Rows from block 2 of the text decoder, named by matrix and row number. Rows with one number belong to one neuron. Each number is 200 + 20 x the weight over its row's rms, rounded and kept within 0 to 999. All counts start at 0. After the name is the row's rms in percent of the matrix's.
# fc1: MLP up (decoder.blocks.2.mlp.fc1.weight, 1024x256), inputs 86-171
# fc2: MLP down (decoder.blocks.2.mlp.fc2.weight, 256x1024, transposed), outputs 86-171
fc1.200,250,190,200,200,309,200,200,200,241,206,200,200,200,200,200,200,200,200,200,297,200,255,190,186,200,200,189,200,200,200,200,200,200,204,200,200,200,256,200,200,200,198,200,217,200,200,200,200,200,200,200,200,189,200,200,260,200,200,212,193,200,200,200,207,200,200,200,200,200,200,212,200,200,200,200,203,200,200,200,200,200,205,200,200,200,200,200
fc2.200,015,200,199,200,185,200,200,200,200,200,200,200,200,201,200,200,200,200,200,200,200,200,200,200,200,200,200,200,200,199,200,200,200,200,199,200,200,200,200,200,200,200,200,200,200,194,200,202,200,200,200,200,200,200,200,200,200,200,200,200,200,200,200,200,200,200,200,200,202,200,200,200,200,200,200,200,200,200,200,200,200,200,141,200,200,200,200
fc1.202,321,200,200,177,200,200,200,220,208,200,201,200,200,206,200,200,200,200,200,195,203,200,200,201,200,200,202,200,191,166,200,200,195,197,200,198,202,198,200,200,200,200,204,207,189,237,202,200,218,200,200,200,197,203,199,303,200,200,201,200,201,197,200,200,200,200,200,200,201,200,197,200,197,200,200,200,200,201,251,200,200,200,128,200,271,207,201
fc2.202,236,200,200,200,200,200,200,200,199,201,200,200,200,199,200,200,200,200,200,141,200,200,200,135,200,201,200,200,200,200,200,200,200,196,200,193,200,200,200,200,202,191,200,200,200,200,202,200,199,200,200,200,200,200,200,200,200,200,200,199,200,200,200,200,200,200,200,199,200,200,200,200,200,199,200,200,198,200,200,200,200,200,182,200,200,200,200
fc1.222,180,200,200,200,231,200,200,200,200,200,200,200,200,200,200,200,200,200,200,200,200,200,200,193,200,200,203,200,200,200,200,200,200,200,230,200,200,200,200,200,200,200,200,200,200,251,200,181,200,200,200,200,200,200,200,200,200,200,200,216,200,200,200,200,200,200,200,200,200,200,200,200,200,200,200,200,200,200,200,200,200,200,200,200,200,200,200
fc2.222,015,200,200,200,200,200,200,200,200,200,200,200,200,201,200,200,200,200,200,200,200,200,200,200,200,200,200,200,200,200,200,200,200,210,197,200,200,200,200,200,200,200,200,200,200,196,200,203,200,200,200,200,200,200,200,165,200,200,198,220,200,200,200,200,200,200,199,200,200,200,200,200,195,200,200,200,200,200,200,200,198,200,194,200,200,202,202
fc1.228,226,200,200,200,202,200,200,200,200,220,200,200,200,200,200,200,200,200,198,201,200,200,200,200,200,184,200,200,200,176,200,200,163,200,246,200,200,200,200,200,200,288,200,148,249,195,200,200,200,200,200,200,200,200,200,200,200,200,200,200,200,200,200,200,200,200,200,225,200,200,200,200,200,200,200,200,200,200,200,200,200,200,200,200,200,200,195
fc2.228,022,200,200,200,200,200,200,200,199,200,200,200,200,200,200,200,200,200,200,201,200,200,200,200,200,200,200,200,200,200,200,200,196,200,200,200,200,200,200,200,201,200,200,200,208,200,197,200,200,200,200,200,201,200,201,193,200,200,200,200,200,200,200,200,200,200,202,201,195,200,200,200,200,200,198,200,200,200,200,200,200,200,199,200,200,205,200
fc1.262,178,200,200,200,200,200,200,200,200,200,200,200,200,200,200,200,200,200,200,400,200,207,200,233,200,200,200,200,200,200,200,200,266,200,200,200,200,200,200,200,200,200,200,200,193,200,200,200,200,200,200,200,200,200,200,200,200,200,200,116,200,200,200,200,200,200,200,200,200,200,200,200,200,200,200,200,194,200,200,200,200,200,200,200,200,200,200
fc2.262,008,200,200,200,199,200,200,200,200,200,200,200,201,186,202,200,200,200,200,200,197,200,200,198,200,200,200,200,205,200,200,200,200,200,200,200,200,200,200,200,199,200,200,200,200,200,247,200,200,199,200,200,200,200,200,200,200,200,205,200,200,200,200,200,200,200,200,200,200,200,201,200,200,200,195,200,200,200,200,200,200,200,203,197,200,200,200
fc1.301,651,203,196,184,177,200,201,199,200,209,200,200,200,205,200,200,195,203,200,266,193,209,201,198,200,199,199,200,209,214,200,200,198,202,195,207,197,203,202,200,200,202,199,216,200,201,190,196,191,200,200,153,167,198,200,202,200,198,200,187,200,202,200,200,200,200,196,200,201,197,200,200,200,200,197,175,200,200,200,200,194,200,223,206,200,201,197
fc2.301,319,186,205,302,201,196,200,200,200,186,207,200,199,200,191,200,203,210,198,199,199,200,200,200,184,203,200,200,200,200,200,200,200,201,200,200,202,200,200,213,184,177,171,200,198,270,260,208,280,200,201,200,200,245,200,202,200,203,199,206,201,165,207,189,172,199,200,200,253,204,196,200,202,246,211,200,200,200,209,209,170,200,185,185,167,201,202
fc1.326,155,200,200,200,200,200,200,201,200,200,203,200,200,215,203,200,200,196,200,200,200,200,200,198,200,199,200,200,200,200,200,200,200,200,200,200,200,200,200,200,200,200,200,209,200,200,76,200,200,200,200,200,201,200,200,200,200,200,200,200,200,200,200,200,200,200,200,200,224,200,200,183,200,196,205,200,200,200,200,200,201,203,200,200,200,200,200
fc2.326,014,200,200,200,204,200,200,198,200,200,200,200,200,200,200,200,200,203,200,200,199,200,200,212,200,194,200,200,200,200,200,200,212,200,198,200,200,200,200,200,200,200,200,200,200,200,199,200,200,200,200,200,177,200,200,200,200,200,200,200,200,200,200,200,200,200,200,200,200,200,200,200,200,200,255,200,201,200,200,200,200,200,232,200,183,200,200
fc1.345,684,198,274,218,201,241,194,200,200,198,199,200,200,200,199,200,200,201,323,196,200,172,197,196,200,196,201,199,200,200,200,200,112,200,135,195,200,200,200,200,198,206,200,200,213,200,194,198,200,201,200,199,197,200,200,257,200,187,196,205,207,200,200,200,212,215,200,246,200,197,200,200,201,158,199,200,199,200,200,200,199,199,210,197,211,201,200
fc2.345,457,201,202,200,216,273,199,200,249,200,200,200,200,200,200,201,201,176,389,200,200,200,200,201,206,207,200,200,214,200,200,210,200,200,199,179,158,220,200,193,200,201,200,200,200,200,179,200,200,207,200,161,230,201,200,237,200,182,155,200,200,200,200,200,204,226,204,192,200,200,200,201,200,200,200,200,206,200,203,198,197,200,200,199,248,207,199
fc1.364,768,199,223,201,274,200,194,208,219,223,200,200,202,201,199,200,200,199,194,233,201,175,184,295,200,207,223,204,188,140,196,217,221,187,200,200,213,190,200,196,200,210,179,130,182,172,216,167,193,226,200,189,203,205,200,197,200,200,203,200,200,200,200,200,200,200,200,205,198,200,191,220,210,200,202,200,200,231,200,200,176,196,201,200,200,198,214
fc2.364,502,203,218,200,197,198,180,200,204,201,198,200,200,200,202,265,200,200,200,200,201,186,201,200,200,175,210,236,182,195,200,210,203,197,200,201,201,200,105,195,200,213,208,199,189,199,200,157,197,200,198,199,198,203,197,222,198,193,198,184,200,208,200,221,219,205,200,201,200,179,221,202,201,190,200,188,192,207,235,200,213,264,200,200,200,201,200